config = dict(
    input='log_mel',
    encoder_qk_norm=False,
    encoder_patch_size=[64, 2],
    decoder_head_dim=32,
    decoder_qk_norm=False,
    decoder_prefix_bidirectional=True,
    decoder_tie_embeddings=True,
    residual_init='scaled_by_depth',
    batch_size=192,
    warmup_steps=350,
)
Rows from block 3 of the audio encoder, named by matrix and row number. Rows with one number belong to one attention dimension. Each number is 500 + 50 x the weight over its row's rms, rounded and kept within 0 to 999. All counts start at 0. Numbers have three digits each. After the name is the row's rms in percent of the matrix's.
# v: attention value (encoder.blocks.3.attn.v.weight, 192x192), inputs 128-191
# proj: attention output (encoder.blocks.3.attn.proj.weight, 192x192, transposed), outputs 128-191
v.29 108:516549494513549463491615468535576530515512502493622382590476529562496430456480470510505477418473442536460440451452629533551477495514483559503581474488547521430550505585491583544619500485486517
v.30 095:488465581560611502545497584599517516435488420483467529453451398508379489577595558534489430463504475598462450582440492485537524522519481472481495459457583439520451438516520453558472428422449465
v.31 104:487519492495499477523537534619534501460552515477520527549424443486489467442626500577533498531469486474532478550516497530520564513562487521481399452514473481457531508441519474393535515533572607
v.32 097:496507489473485384495488501408473430500494416545502474513451522536441504425517452530556475582520451486550405515449555553505423508592576526591505560441463453512494481601549478510573437488545483
v.33 105:489548427628573569535519441559544488594430525580421473455493477439612588580551543434508422577547566541510549430458534452479448521421478517530440515488441512531470532508522477426424547472455573
v.34 094:480500551494518447418479486510565497464546520506462532560501526450455419555458508491386574473422465558474539462448519502412590458545538490529479534577456510512554557516540518432452528508540403
v.35 097:489483530419494546509491433560556522548568523463436509514490509542451557491548543519610487547487474568528451471437524539556452500422470466501502475469519613343461483559510486381538522414494514
v.36 095:461466444488510519480471531444532413489529393463573488551546413463520465482463429592501495510478496528450570488521621438541526547432547414568517521524557535522528480468412510411512431422513441
v.37 099:486481529501478442451502504452527539519572550586532358545590538447537555581456534476501549477537546501500493499420493555527520531477512550462433435404444461541408444445450477457466516397467532
v.38 092:506514382516502515463472588559457386508543461459518499482521467515476423385453481586518474501507547474482533504510478578488464453514591549568459550604461508516483612441467500573477453485500481
v.39 102:569522484580503591487504418601506541499460510447471455546490533455580446551514437602469518484546503530536493496409514486478565532527490524497488518406513544496539437487544479413515440466520480
v.40 093:536459552402470555490570460466473467478433534576519525482543457469492405482490485485536506539497487532474418485481505501491497420587573540526523475534527506605492476576470490496562437415461467
v.41 096:516491628425469461479500434417529505482474462486498622517423543435411538561412458574535499504516459597483449385501400570496461472537524567513452500522409514461514469641444506548496507465490508
v.42 095:435495470571476563569564492446430489462586458420476455549454536563448568462554550479531488536602512481485441544407476516622490529471477524548478478461476439627485533531541560493448479524636422
v.43 104:559484468445524597400570536458495458327558477602561540536569437497475495461465483526545502429466493416500521541415455466544518486524508529531570381491419438539505443485440494502411552530499452
v.44 097:484456496432441500420462457478460375472500564506482461525504605519505427539510531418458465545592425479541459530564471497535495517600569565647482447501513444496516614530430495605539404514530513
v.45 098:549480561495512430465543564457502470568507504469521476513520428571527526393475499525504509423466517526451474505407471521597476619564546455515512473580445522482466470430496477535521560541481466
v.46 099:549505439521506456485529499510620425525485459534521498499500446470480554506494482561604483522526501518534577450444489551444521486584565452497535560636441488508468446561452414519510522440492496
v.47 091:465476480464430517523460507519460551520516537442513551493442489494540474477391605556522535472452451437468486492486453502602472496470521482463534477526564527511481510462540446453529597586488412
v.48 105:502461458510538448496411521431520480525483521452509507425477527487448523491460553597557506413569470469522378537523545442514406461541499505457486479444490477507478472551468568512491416488593551
v.49 101:514577445562479381544526469478516564530541574499463507499524487536413449495628463439500559509600427595580451543505570489471557521616479406472524439589408553458520460544521390524456492503599460
v.50 100:461507561490403507580527508588543480516492436554563438436574522487481583435631452537421530524421448496530496517544493447507567588516667515496478455400442469492468443551456447501500438600446492
v.51 099:475500556404527574452512491512478475539487526424479481463525525487536491535450514480449476527469407532543497444518452510549476540527557543510489450524507532481491459525575503478573438550603488
v.52 109:509561536506479551516486555528502469535441476518544532492524510494520470542484475454589486527522491558588467527549517634404490568520542549418447423508569465541545502508454467453435525517425509
v.53 108:499495608519460453464477472498532586414571453481513496454465479562552516511510492599580574442490512529524627444539496405506412556499514603464429566552440505455490495448519500543452439490445487
v.54 096:561424495476463433381507450511539530538479526534566464482445523480483429502572393484532542456537534438410478538471492469521470497514439485479465496444462577506546515558483433450551548488533416
v.55 113:445627440545550507463552476567393532418428495471502447474502450539500444496556402414517470454494495434445489543531452530498463485473496584534470558564511496451533465500572552488495509513446504
v.56 096:445474368517485600546447510582611517566519556443537416469488550460510476479459440423515498506455519552545602571484512483560449486470553389483379474525474433495510580586394527469472506422571399
v.57 099:434489478421470499561511527535462452396553522520492558575533472521545441441433462539614500569449480475426424459438545477469551508466528481557466484432438568546560505556506516476444506529506515
v.58 097:506418514445522499587494427479489559451519566561492469606460516436550457409544619493531501507517461541429513589455477505499546530501550541519515503473527404557469509429422569525499593535537429
v.59 093:574512482494466507466550471447554536591510473466468487491422527465505499514582399474601439531548535552446391464533545544526492446516498499518469500523450576576488572574516407420451440519446478
v.60 103:464565444462453481479483469480540451554481591547479468550518483532549512544453553532447450454393476481543506462587537528489525457500516566509434485452486543489481560451542569473541507478485512
v.61 094:519604519512574500527512539482484628486513498529443490542493431489455504613481550531530400520426508510478437628513462469468502535440497560597487497534502491450536449434530461500518530541498395
v.62 092:436479545521449481549429501545520450449485504495529491568605566492483448525410530430411530538525552521467373475444392450600428520433491475447528424462528467524584411398545492511537452450500409
v.63 091:564483523481557502566534493500519455578482481496451561423549499455519508460518435506417562552413452516470472493520503357537514476527589494548451476478474526417542476467486551486530376471481494
v.64 110:494446534400619528514502494383458487533510474495547473539474471532539490552569584499412487551502581508389458434600526511461519515515487536511530511446517478524397539467479531507473397439556521
v.65 096:407570469517538506533534499478443532431494515567583451384500406462415439531453490525486487483496493603498506430447401552539509542466518575487457431470496456469517541521475561473505435456522501
v.66 097:417479490528523563519474447525477558473452409542579589436563539487620557540489560557493490426547474393467501617490454546407418455443494503502620517483439569426500447500471541450464578434517510
v.67 099:520396561469580531531479522544454475494581467490523470561502521517512524513453441471492488562575521590495486393439533470416510574503449504487477493494483516566521497432450433606545559509535404
v.68 097:523459517460431516387543559602425485493508552546491533493459441550481428499499459397463482554470526522401516542622500531474508431510460497538444442487627486468471491520526535567560540525604566
v.69 096:550549437524480554485502536515522514578449453470517460570497421587506577507505434601533467513551564484548532513446507650520467515533429550408543531558463521512505497502548570521471522560541551
v.70 103:496500591563498523503500501470450513511433443434428471470553416521542592527453485507531513465417442446520480518414444461513531539477524405516544519469579526543531523485412580506501470485455597
v.71 102:526515467471566504514492529422503534480423520454417491503471474397495493478518574373534537575557506521504500417469595457495419398515415490517510511444493468436516485535505498478402520468463627
v.72 109:497517596470530546503546469526567488564583498607533512569514463515390542562508549520487397509498504540507531533533526496593457530476479425474561498553358569438616491527505501504433478505424524
v.73 102:514491631521488512528592512441492502547509512544503576446575521427501460519467388443522572496479431495511558452487435536466398501497441452429500470495494541519540448490550472499515653501437464
v.74 102:500425451511402497443557509438499428484512449510391456432538587457443498445502629534489495520576485556416509458535477550461501493503552553535470457489476471535503533457680559504499539456536437
v.75 099:489530506408492459574484484434486453557500513545494441656514443414473470506454426487461502518427535596539502396540481528480473549497541485514375462441474459529408547496468443467514557592516539
v.76 104:534534482578546452508505432435421575473528468443509483358533444537480518516483430494531563497386493513472519576428464485502511444472494512429618545484505521492491554460507577425502485504497484
v.77 100:428510608492463479431469518548552444566481437612409598521485578420476515521489479562464469495518537581509529415449549433488532469546509516515461444387465601536513456515474580448489499461543561
v.78 099:547444449559496450516531382449428510597510451485511492556576468540421602498457493437486480561440487511546467537459496527440467450517535523520518461541380595510367482530430405446476536399456446
v.79 101:573427519519521540476530458506480448560514481504488456534464495474520529537557514425540460472520544499525510476450584539547472481574474528504506507497496442456545413457452533517493510555505525
v.80 099:476473565470601490452490557536453499541522506450460453504530548413522484485539434510456510471475549588455402514518446476425525523598452467494432539446498423492569519457543436562503401605462482
v.81 090:479493493489521486496498469523509576499389478554558506515446521542460453433509576550464470521469530448495429497438453497483464424529440492608469539406475520512497466609480523547492476519508451
v.82 103:496638501517492487509476483535585444433576521458569550548471568505549434611550483455437523505516469513452408461529566475447588554549533475519468513430486460479527567592523558440514496493457500
v.83 096:563533418560458415496540469527489485495612582539455521480501490413375407469492501584470536462494496554506479503524450427501551578596559529568463516561488519502436429500523457415449483478595494
v.84 106:353428515457550462605450510479497522482573467584436478533552540513551499495431512481475396590543463464553537385389517404537429511441536478496504607511585472408495469500377421580564480437526439
v.85 099:490486477481531482533486448533379497509461441523523501420484394461521596572474425445479394532580488514444474475459502491467489554437528400449482444555548476460508432464555498577531431530473530
v.86 106:535467439518440565525475508536528597546553562470376461479446512562560415509531529545523509494472599471499505529520493473525471463528567388534449456519422450471554444529502494464490432441477557
v.87 101:462444481574469582478554478452356440538514592479484506489558464548489539503546460519412571490544475461605526512493595528408487553525435514500435583590565516516481497536554536528379523483512597
v.88 108:428486462576541533518475509434572537526561519488491501492544490546481595462456476473580527519579505545606504487398471501542445455566445522430339496484537605480505527515546486488491512507502518
v.89 097:483433500526532461487526428611492447474518550560603535505604441594463575567560580376573474520492493406501515421540474523553535488455534456578438413497496529493446449477503540575482462561567474
v.90 097:596494476527532509498567517503475434469466512519529600486488447452458443463550410524475495630415494429567499538545467492473515573565496481601591417590441509584371440380510603565462498552494391
v.91 110:401523530498556487447470439523542483517469497427576493483543450534456513485454485568516488399442490494476553482567517500513520520489436467390465500531465535429531448461411633454452582497506444
v.92 095:551478485472518460469449526472608482558500453394493542453394552469540537460540600512547438455556339424520537522470544543529418570536522501485538466590491488591514461470546444471512407505513494
v.93 092:460479479475399517545518579453466490591496497542449439503551475540524457515533488505531514436603400529525464365598490478436550423494506464582476524545540516545589603344477492498504586477571446
v.94 103:519505512560467498511403504516498427520479550542579489574552487618472490456496534604543490533481394461500520455518436486501418469438387453521471477485496550558462467527459482573491460497553502
v.95 097:472485553554528455557476544486452398483513489521545427480553418521440489576390465449441495444505488482534556492509571496424533492552486447574491531607593471432538462606482508421523535504499430
v.96 114:471432508547540501423504467472544577523481505437566560491462552498568461436515459534408438603523481466553549332534442564566544560433448415476416509472551441500471609448508490556501478475424539
v.97 120:442482443517447515523403460513448463481489484554464474481417480471399523540483538477563581483486528533566518551459530512541423481546444517481440459451573443479445505487512521444453565492530559
v.98 109:562495519448540405473532421457450467443483526402420400482451435516448546569531423552560489460473478520460524546556489474571460505498516491596582480509509524436450564511544589447567394666563533
v.99 119:530623493513585472566554534523483431543462397512428489477478470573495499498436460479551444450482565555493462451479463656450477592444480476543500592535397579469516464563439508446538415522466464
v.100 117:531450543496533554433439423455505540535475563471557460571484511518603524521494430470572410505522472413548557457438476465504471482478428543483516566507495465446456458469443527551585484535514548
v.101 106:402571537534490484426473586466506627467514450450518491580417451484519497466500443494437571526528515465483470423417582514474532443489495525497516480534513457553467514554548526460557517503470496
v.102 097:425554503406471473492497523554465550530536482468427532465420510491393556513607403375594540537571494448501468418531498540639540573448405592448465482398542543502499531512485510579472552513420473
v.103 104:401495468515534575531515500422467437545481538491446525520450537473508436415475484498585491480384623630430542382442574471530490418565518513560479580459494496476551481487464530523516466539451506
v.104 110:564542460476528503428562552509451518482627542477486491566489471448497470490469549498577464373501447556537428452435594493568521390489511554610512470423462502506509545523540537460491513500469473
v.105 112:473549558519482463372459415483529486502485527563502525485397556467521497464480522508417468481542532521555506341545566540533548503462531471527527520382524483529500584505547502512515479624543544
v.106 106:419460645552521540494391448467581427593501467515559500478469541555501486498546523503498414539490476582561508437465466583541500417462462538456597616460425509560516564475486557434566565453455513
v.107 110:451551460443470549560466471508535473594475476543488597511488491541510570459578564486492481473481461564491555478527458449571544520522459490492477378454457581503436478456501567503485542449429540
v.108 119:513566464480482536425451498554453501584437508450432502401548528494487456421514512454446538458492528468358594519509517566449524537468554465529472405454520524479432420494453494481425510522619500
v.109 113:515422418559593480416418456434486465516540549393511476505624512535490449461570509636499489483407482507516508498606510510445653417567538523508427531474439503560461556441468369466467511400441487
v.110 104:528523568436570456601500498553514445462429418585557505443477491486500473578537475533548459512523548481572514508492515538458415485415500511536461538598460557511437470528421445508480468495522535
v.111 108:503537431558465518465587554561475481474523530490466481564548494486508459435454555527487493472547550598490559603499534504502461512512504449531423575507448516551515539543491566629435469508490481
v.112 113:517549601548478530498494467457416518537473524495457402473520505548566467462458488518483551547445413465554433573471391477521510421549508464595573483454513455488426541500459531564449455488475591
v.113 100:512503427547501466543555513529448455448461631519516480512516503491487596484507481464547445602482508508532524489498493490516551570441528493542395580579417537555501515499513492546592444493444539
v.114 098:494580514438527524452501526524480483491460502459487509462536447537418583468508469479547577511585515483555421498563488538607437487398535441559434538449524478594507459597463538414523507458457447
v.115 096:457562522430540565454372504541448470488496501608532520514464532531567513556517556487449543588455553562467502472503521445532604419461582511431497584488489508491433543558502530506541430494491495
v.116 106:450497464513453481495496468450466420568547474442458450551448545505545500409517573500554533504500481506492571422487513537563575470482642548476471517438506611478524436488514469510490528431436415
v.117 093:524523473555536570405461548536454398492425507465505453469482455500563483585522502505513532428467458421538562465520548530504379558503484566469491497486435473521546509585498552599570511459494541
v.118 101:453547455479450555460523519461434497444492545460515484551511463547545442481572461513475522554541512463485529543533478485509507493516552467451435488492477534524454523381408451481548447469576471
v.119 098:559483518522401538501619517506498516530515453535479573457434437495498491562509466513414499550542535476575461538511355567502457430517509540505539606462451533563484478466488450508492544481372483
v.120 097:539479452365509470502452497515443504506568537572562591401453415449556490422467496382542470568538567488431511561469513499508522460516578477493535456536535524500490495505477512541568495489520492
v.121 106:518588602562565501442439477474544383522470469499661504467463612492449477506526444559496513441521446438491453444521502385395546509482522524486539505506552513426528525517516515474445459503555521
v.122 095:415532503504521442463566535517565505530509500496481443462627499486529597628548551534500569448485454495455488475471513482510481425515448583457540489592473526485493446439548534553486468504537523
v.123 101:492399479488552511517490520500423494573412437561552507444521434463450482455488552447504500527511472436598578447512574465440468407457529445446537600527558458462445562455552530478574495455498599
v.124 099:457413493427476583506497580500487573445466453502499495544385471456555547478494450581555505558501584436514466596519529458608528576543428509550469512482491545433456483498526532523463514535440495
v.125 095:575522439565586494487416382560480438516572510483456519440484578416483446429472516575551448486531534591422496535512469516491508481563568545474552435447634481417458643476482534541503480560508459
proj.29 106:455556449576421508570453520427418499577533467441410551444524407518476536509561481467451571533445440499563503493471426490436516488508489483542454557487510474499507477463508471534443602465438503
proj.30 098:430518489445440520410526508393473572581477560558445493511473474527561469441458459495523445559457444415554527492463506494527485563511510453499528570533460526506534506398526591583422525570511468
proj.31 107:522579563511563555542488443516459492529469434547472522515467434513656560564387481423496496450516474493438415499421540490467489509470523446513543550491540418549478445474496476576497542528432455
proj.32 104:467468541566565618451420534509570549512501494521468506517533442514506561514478487521459412477478433622410446501531505558452442470510556431413567492538502443515396553382461508495474541514432524
proj.33 105:577363570476483469535504445438458544499561528462439438490565597391547459433523452618414538493460438513473519470485472578529535405613536484447475536501559441462483424577431564516473542537504495
proj.34 096:553567466613446471502456519560349428601403495475538497422484490505507456508598517500438485555482554515508513444511437513475446583463528505473459482463590550460482504397459421488581490449468558
proj.35 090:489506484584471349549489527422374511467464475520535387472516489537573504484516563434382365424527569588534519616468447519441513510500543455510533575493463468608599472394487459517504459511492526
proj.36 089:497510499472511476496541544527544590569604567552517524508502592581502500520528574448534492566471502524492498546487481513495451517561469579437511497514481507439440602407530481553508498498454456
proj.37 103:542554430509492558527444500541590480622432535528531611444437486485508504488500587555437539495449430505483490448548501525545457466453523447512498559600525459442591499592497629585459454605527463
proj.38 092:571473599447478450471523463579560528509561462530480545498458455469470472587597578475501455500564444554532469478455560468472529544493452521572526472515522441484536456481425534427538525434489517
proj.39 100:463527489478540511419485494489471490510442588496541515434551535510463436585466546461528524564529502422493542482572532524421493447452495367534479495541551463516456518567472484583380500568453588
proj.40 094:530612418590529466440414456531426546561473491486500517523449451524505505512513519515481493489488472492523532494549438478461459587510539419467510494470563535473441467466502463499495482585406593
proj.41 097:533595462612509535491459539485431528453534498520555467459536498402479430524455485408421537499538499505467482474538534521449534545537485433520583487414605506549546530379563534389438563536446551
proj.42 092:593497485348552519461514547542526463522458490547518557503478518452537492575539448470500419467429491503431456568536467536455496565507524499514493514526398499472446492482508515501487437498520527
proj.43 098:454497484518451455551531554545599537536496510485492432480422512481524570507503505469501488499540457485470570526505526386516435461531344503527464536479543564523469572464567418522585556560551518
proj.44 099:523507411532550530534588516538535439426458589551510481513424483492465627576573487556455473444467540447425519509417514586473446572427429452418491495429478544538471447483590530421441461497534476
proj.45 093:485547424563501461545455459547473504421565447547488509443506464455446531575469481514516509518532498512563528522603489495442528434515487572545477469428396407493530617508450498525512507463478478
proj.46 099:553533457555520516453430449507341563524493502527450528550553548495432546489465539531445573531536452458445403453518491516508582506487507578518443510478565479483488568495533571432459517574419563
proj.47 090:542503585552490542472541514404556537463533498517487453479525536463467593487565535531529444482571525556595460564390503414573542477548489552553422528505474499506507501507435472481597485368531498
proj.48 104:469509522503486482477529478545458486500521514504395494556517473452542473487496426540407538620521503582512502395481505520435536556441504496519475553454504536510545471556474499477486546493461433
proj.49 102:466479578525559457496558499480614402367504506555462505535416485539497406443436423550496473452517501514464492501453481414612545514485486502498470544417466438523459534435542615470573515432403505
proj.50 104:537539525464629501414576467606426408562468501461511489481519474521599515481458578397529524455597442501514502526517560542487466364500458547546438448583564624443491501523522558475447485332555530
proj.51 099:485454527480485505539499545523442578480543431575517523490466597495410598465552516473447574491496519478556494537452526427506454538480452579441491525520456515523495507488414435568475565530469540
proj.52 110:544432503428539544604511492429531586442502471526519500551469453534484491474394502582459528452487523419559513480544553474523523508496453430556570661505487540454420514536515479468450540473511420
proj.53 102:527503484497482532535444553464514493514441524506556417458503517475511434456482496449450494517478498480597410463484407614458517529466434469559575408428575519441541554465386385449593572495465475
proj.54 098:476534416537552528576455546434516414494631457493435497480529539569559521441469586486463415539562441460476559447459508575590468462457465484642508462449544437512514517538507564462498486526467542
proj.55 107:525398498463410471512447478510513487604572506529610567535544544488563549453520606421518483510488536520555524522433516432433564527560532474452473473458431524456490527579461482531518424457581385
proj.56 089:499559623450549429609455441474457520476573450490481575496526560487526567442552540507542533538503461543493464509491475544478602553449479559471496508522453513525517406406502561409596594489481589
proj.57 102:535467520520544493374438483427539486541495504543494516487370560553522504542600424493488531464533531488532473492533600542532484529566475467475465561558650444505486532460435584535493501484452415
proj.58 097:547499495505485403390531514463488414524417469444470478421533532535549513596420463535457418492616486467491530375525559572634505468427533460484479477489543555494565481517535450549462502543465498
proj.59 097:455447454444548557547596491501463571527600478542566549545492529569520509535432520555448510502521536499536503540492529403481545686528456438465533441553470477484429444489423503590548521458473444
proj.60 097:468579518528504467485408474509469579412537464444526507407523410534531512480508551559474505482521430541526507442468457436476503526509528426466542477547449506460521495608471459510480453532514468
proj.61 095:486486473492471396573476433537499401551444542476548514499511545435535452481534459469551483570514530509478527429469536563563546526523531397476595490482432511453463631564443527459531531490515527
proj.62 087:537458569551545548476586527583471528597443529433462518494462481503489534470671533501584459464465463498582565539476539568438409520512471527481417586497494453519434556512431505586436463533502593
proj.63 083:383455570464415568538540468472553546583475556535561455448461451477526493451562563560572439504500508465486525605555629542443490555518382501518528450454500519524501533484533516558505493476472496
proj.64 108:588484414519384499456497534605451542565474447494515622540532544459534534514514512499448592482513448496536539547419532472455512488414547476562582493515500594509547509566472467476467520580409489
proj.65 092:569422490522393503489513545475570504487448445426478470562507484553458457555485394429554514482492517504530448549435552446490478443565579486401554469478473515520485539440551474466493546505533445
proj.66 108:498485546460508423444514445477547497544517480416441481547448488549426532432467450486518472552508493412399503401563629498564507556493496459484437476533554456552456512468544517506520487581487511
proj.67 101:499608493451431505483505487491572460614460507435498553498518455513555520499612578559550430414409475429452563597460567552431526435428448420586501516559533498477557512551550508475478473478372496
proj.68 095:550515530486533539664471371428518524447489536491503467528473508470601531468440538550537558377549513542561520490472482497494510575503465497489478450589429469575493436550544506513548395476399518
proj.69 099:490492563548455502529429549492581461480543553493469493546424526468475367486520543467494489472477488440553527493509423484432467470516546416565508429581582483517522466481479504487489457480498503
proj.70 101:546482504518546519496547504515516513410508557580533491467505552467501433478588454469397504470477579533524486540538530476504460451474518514473446519512536421494509431568560511467597581519493492
proj.71 105:465463509535429551489459521590442474466554440531572548460565546497507457448493473530464533498341522526541512463600519465536563481524585500412522468550543517530499517497511441524493492388524437
proj.72 109:563518442536455504491468479463387582510461500493518580440464480472595533514548433552468541513478485421456475534401494529477512469468578425552524519440515473543459452488446475508557455500470461
proj.73 097:469535494402549532529500464584503534547548553448533406466451436522438457455477564558514472484502530496516479483451490556515510614520493449534530414485566473522486467420432598453495533564549505
proj.74 111:514571565430562483541516533554529544446521470518440488518467518614479478449430485497534470489605491461605482495501544428515554487495495511545512518549433506517534453499420568418532492498486512
proj.75 101:498503479524448522502463537517507589443493493588485597459514508515493518479482590447429469478613434447552433514501438485566512484439532470470545568549483550463578563539451522477412468498481504
proj.76 100:580514535500512530480467456541556513394405443449569461522466535461571470557447473504504507441517435535445509486508510489546542495519531487432427470514569505481431595528578444530431519421478508
proj.77 111:524454542480493533506454486505429529489525496487500517531444434546578492490447530445543464511410644466519494528564533476555585570449425492522571513523510411447569592443436436576474503581504404
proj.78 100:509530527443505571551540611549523517496538544517471469475491528473549395494492564502400528497500375464528493430542477442414455498516495501421503467520543428532567536486541481461548473548474536
proj.79 105:514534536478466506528487449480397579432515514446541463481531516469590472440475440527473568506447488513451547532646473518457464632479479389446559483467517484596496477545514500422536447477510495
proj.80 093:547472483476472440454490537463443513481455548522555463538390528552420499491482455479514518498540548457482543562458472492623491610429535462492461587571530550492474548525417493454540579525495545
proj.81 089:497533543512545468616531473516632382505557490469474507607501499470473521550479508498549624463466467552467488519503472442523526604622435393432489529530557450586485479432512475501507516474446468
proj.82 098:546542500495421570492478529523450590620401497584447481503492478507500445447451429558516603445517468459565487533422379481464404456439465552553472468503438532442409491484485457582516530477400567
proj.83 099:473514527542422545427453532439576468506360506520563472506500512581601497495519480466578492507557526566519532456468533508563542454468508512527534465483523469434515480508462484446535531563403520
proj.84 098:566577562538499516462524468512498503591461471466486475522489450481414563511569508526495565455477578440477479526557477538423526583567480461503480433447511510608434503544612562509490476543537560
proj.85 096:518547592520493462500612463509580431563477596510432522515512580600486465440532527512535530536449528442540470483550540496505530497592445525491524564471467512346543510548459488422501515503577482
proj.86 105:546517513588543504476557481429392555430491473481590521517506564442462443567614532384523541517469366462494493448486547504551479512493569396406543471450561527546534536558533474519490513454569489
proj.87 101:562485570458539558541490502488569579571448445511501464464536582420468537518493610446551365587454526519474443408573423449547547477481531512447434544461478493413512501519519509443564552545552460
proj.88 105:590529499429467395502520512475558485528488455514405474511444482449509488585468456484485442489534450494485464471538504520490455567431454551488548532476493398512530477479446546433506462517509603
proj.89 096:494546538477515469441469548509548559447546431474414507446439566480528440401408518523449502520540511515538586424512592534491415477502492581412599490492522515569536505480568494478603522445565457
proj.90 100:517453581430506503470459505537514538452532538443577497482593488577591468523498500517491475429514479623394506487514595525486509465459574549414440443442499517545584530505568432546468556482596494
proj.91 113:585566488607430483456458550560438546476568478450437549528477531430460420522475558397501509580463462501650540529429448525444559495486575473486502483465499490526486490546575412534545532513484550
proj.92 078:528525507525528625482605508532444532385466552537456534488517519486480530493536407493469571412483633528455525497549479487498544466478393531528578548480539540440521483507416422516497521491506556
proj.93 092:500415495512527410472405489496568568475581551475483481510436556476390494483381486507473551640460583459543551522480503480538477577558512443544520470521633482515429473578487492597570428572421604
proj.94 102:475484539449470532441550431523536520466466403486397576414451380441530494519465476463549463476530494544478506554516582579460563556517463633515471563455503482433555478480530456582556513487536537
proj.95 088:431491429608441470565553420518519539627487492491445478494525590480508527532545476545505455554505529388445475467529490566534512426534543492457495443464509483515479587378431466546508448522546520
proj.96 127:518532540475532489578479438508511474434516533527471458475468494481554486446445494527592501543496400487486478621545600501554447539573510483471482405555479481512520407505383543474517527525575458
proj.97 131:533607488507595488431623543500544450591546465504443469566535543410535457469525429497434515508506481423471475412471507521456526464468551565516518532519435560507536520496445529505433397530474550
proj.98 116:494463519531443522487563563460578479571518490527563573492541509602436464517525532449533399636499537460532580532478490538367556489513492468430477500427449526521449441427491408569460536449429517
proj.99 139:490334562483440511530458517461538530529520525467585574446592401518535594478549560480477476571510442536520553529517494450450510445565518496453486425465497412519526492538522452547481548517559539
proj.100 126:487586525547464363594575478515480499476475504492431445416505471540461514497555482618492565617481492489542552564526508515598571525501487491492421428567538490466487517467553548475515538555537464
proj.101 113:539452470416498469555520459552534457553488556482564506453559519447471466504570488473525517429498573542533489494550438561520471412601528563507519469554498453513561523468453423458511428481406537
proj.102 103:480521553450469562403542460396588421530519471554503484523508458444615436508503525591436490583483483410547506540460593522363436372555467507527472489475551443518512447392445460452457462488464505
proj.103 102:494543501388463437489506497498483499563544468489564393404524503585429456548570509440473543465529410505531517615430494571456430565512480524490602486541519564522492525424484498478588567468426589
proj.104 118:398520523457526472522492459549582399592502429521499547492477437546501501556564424515490468497468473514525532552469560611388425423499502478463537453490551557529501520380477372524548482519404530
proj.105 122:466464575430534527564593484477426489551533464505518519423416462557523478508524467493542522535518420431465563558523489538508494513548502462487427523546467481500499458488491509378479520457462419
proj.106 106:591535416532474399529574437549409559387499464426402519507578441513531536532495539590391552468472528546485538534482534464560504490577464466501470432600569456490577563492456486518472505487520550
proj.107 113:544501546495575504438439508468426513407614489491465406502486531455459387436469490441461523471451534515477478532442516499483464551471474451514595604555535488552574496512479442513497544551562557
proj.108 126:419396509445519590534533489425565495486522606486565433475465444480521500498505512439554450497501505465586457474460499452537514528455471431535553500556514352503477462574580470549542496429420503
proj.109 123:514564535464528520552503497544499515530414482564558462510369487472512467516419467516472504576556527444473518496441544491520425559412494440455535490565486587475600475488457598508512535561566505
proj.110 110:452501510537484493544558592478527511470623526452431512556486502480506558507492542381403491473520486515407484543499502519546609472624520514450575504423542581463538529551529535488556478549529487
proj.111 127:525391573439553517575460507460567402542459545547602444462521486542486532633598492465579415552537504433520480493496575542411437524536518526478479417532506463485488455537449427421489527417518497
proj.112 103:571507416569564516475459472556538564491529483544501508486563513488467556523523485528519424457472547463413546566549476424527533547507403536450481434511406550475529444571504493468425517475534387
proj.113 100:504505461519484492470473400463504447468510359517616511512540537480497574510572556480539481451433553526497493431486537499462465386551559493504494437435501479431490438521513447497413562611489524
proj.114 105:474431492535494474528533460503582460492519452562472515512446550478503502529457506532600414562441507456508531457436515512426425515519474556435544467507484531485507496505590588588513544506507492
proj.115 095:536425489537441409500551508477477417494517555425432536535446455553507511524454515487556462442573537493529479512580451518467488549519479504586584476524499521414513496525478491523503607514463607
proj.116 096:492480499472466537507540471514602497464491555568431547439451397431520494559532425565463492457496491456475466565501527463476517476487359494494457494509603485573501510573503467420443435540491614
proj.117 096:433510459458460450571550426470510507510532495391549462526548485523477530426477542548544464548566504600406432482503518484440603490525497421579494546534526435548583497483478487480384417482536475
proj.118 099:575402529468474463434473552499492493526513578563381534481460427474455443458458479505546493465502463578526511553474553454588510498525430485549597528478604517468444514546439659510492533474445496
proj.119 096:486534422502544514535443566527464586471545517509613443542583431570445512496427496521489512555448539415461530471513484512500520489522543432529476443616415428379542456587516503522496461498485459
proj.120 091:440499574520506528483506502403617437475469486431499474611571507559471503479601443538435401519493474535563496387462508499458564493510388494497432476489479468486524441429499554478531478500490509
proj.121 111:521441546498452492470545435523467552412510545462462510512508518436491508522491519460461542561496505487505615521546488630599509446519500486521447522491562547572499567518443493565477489532585559
proj.122 101:584411544483576548543470485550515496460466448496578512453543479543553504460475525491548438598468372529558450463465482440515485495495516535511494518505494463591606455559496455515536504488430457
proj.123 103:551486478573484370563503509528462575483520500509426542533490588522519555552474492511502527463523498522468449528536476585454485572554433494558460440548352495522530469565417474472457498612481547
proj.124 105:588489494549438475509535470395520484449537571536553482467535600503411366471587473495519444515459513504466562467427420538449505489505496444462474478470487483400564546480440465412433548450592541
proj.125 094:458460482464485439501608484456536444498494528517590463414494499509480446577576475470450587512496516492450499512417477489510438487464472502523393502610522510497448561458582483551456469480455628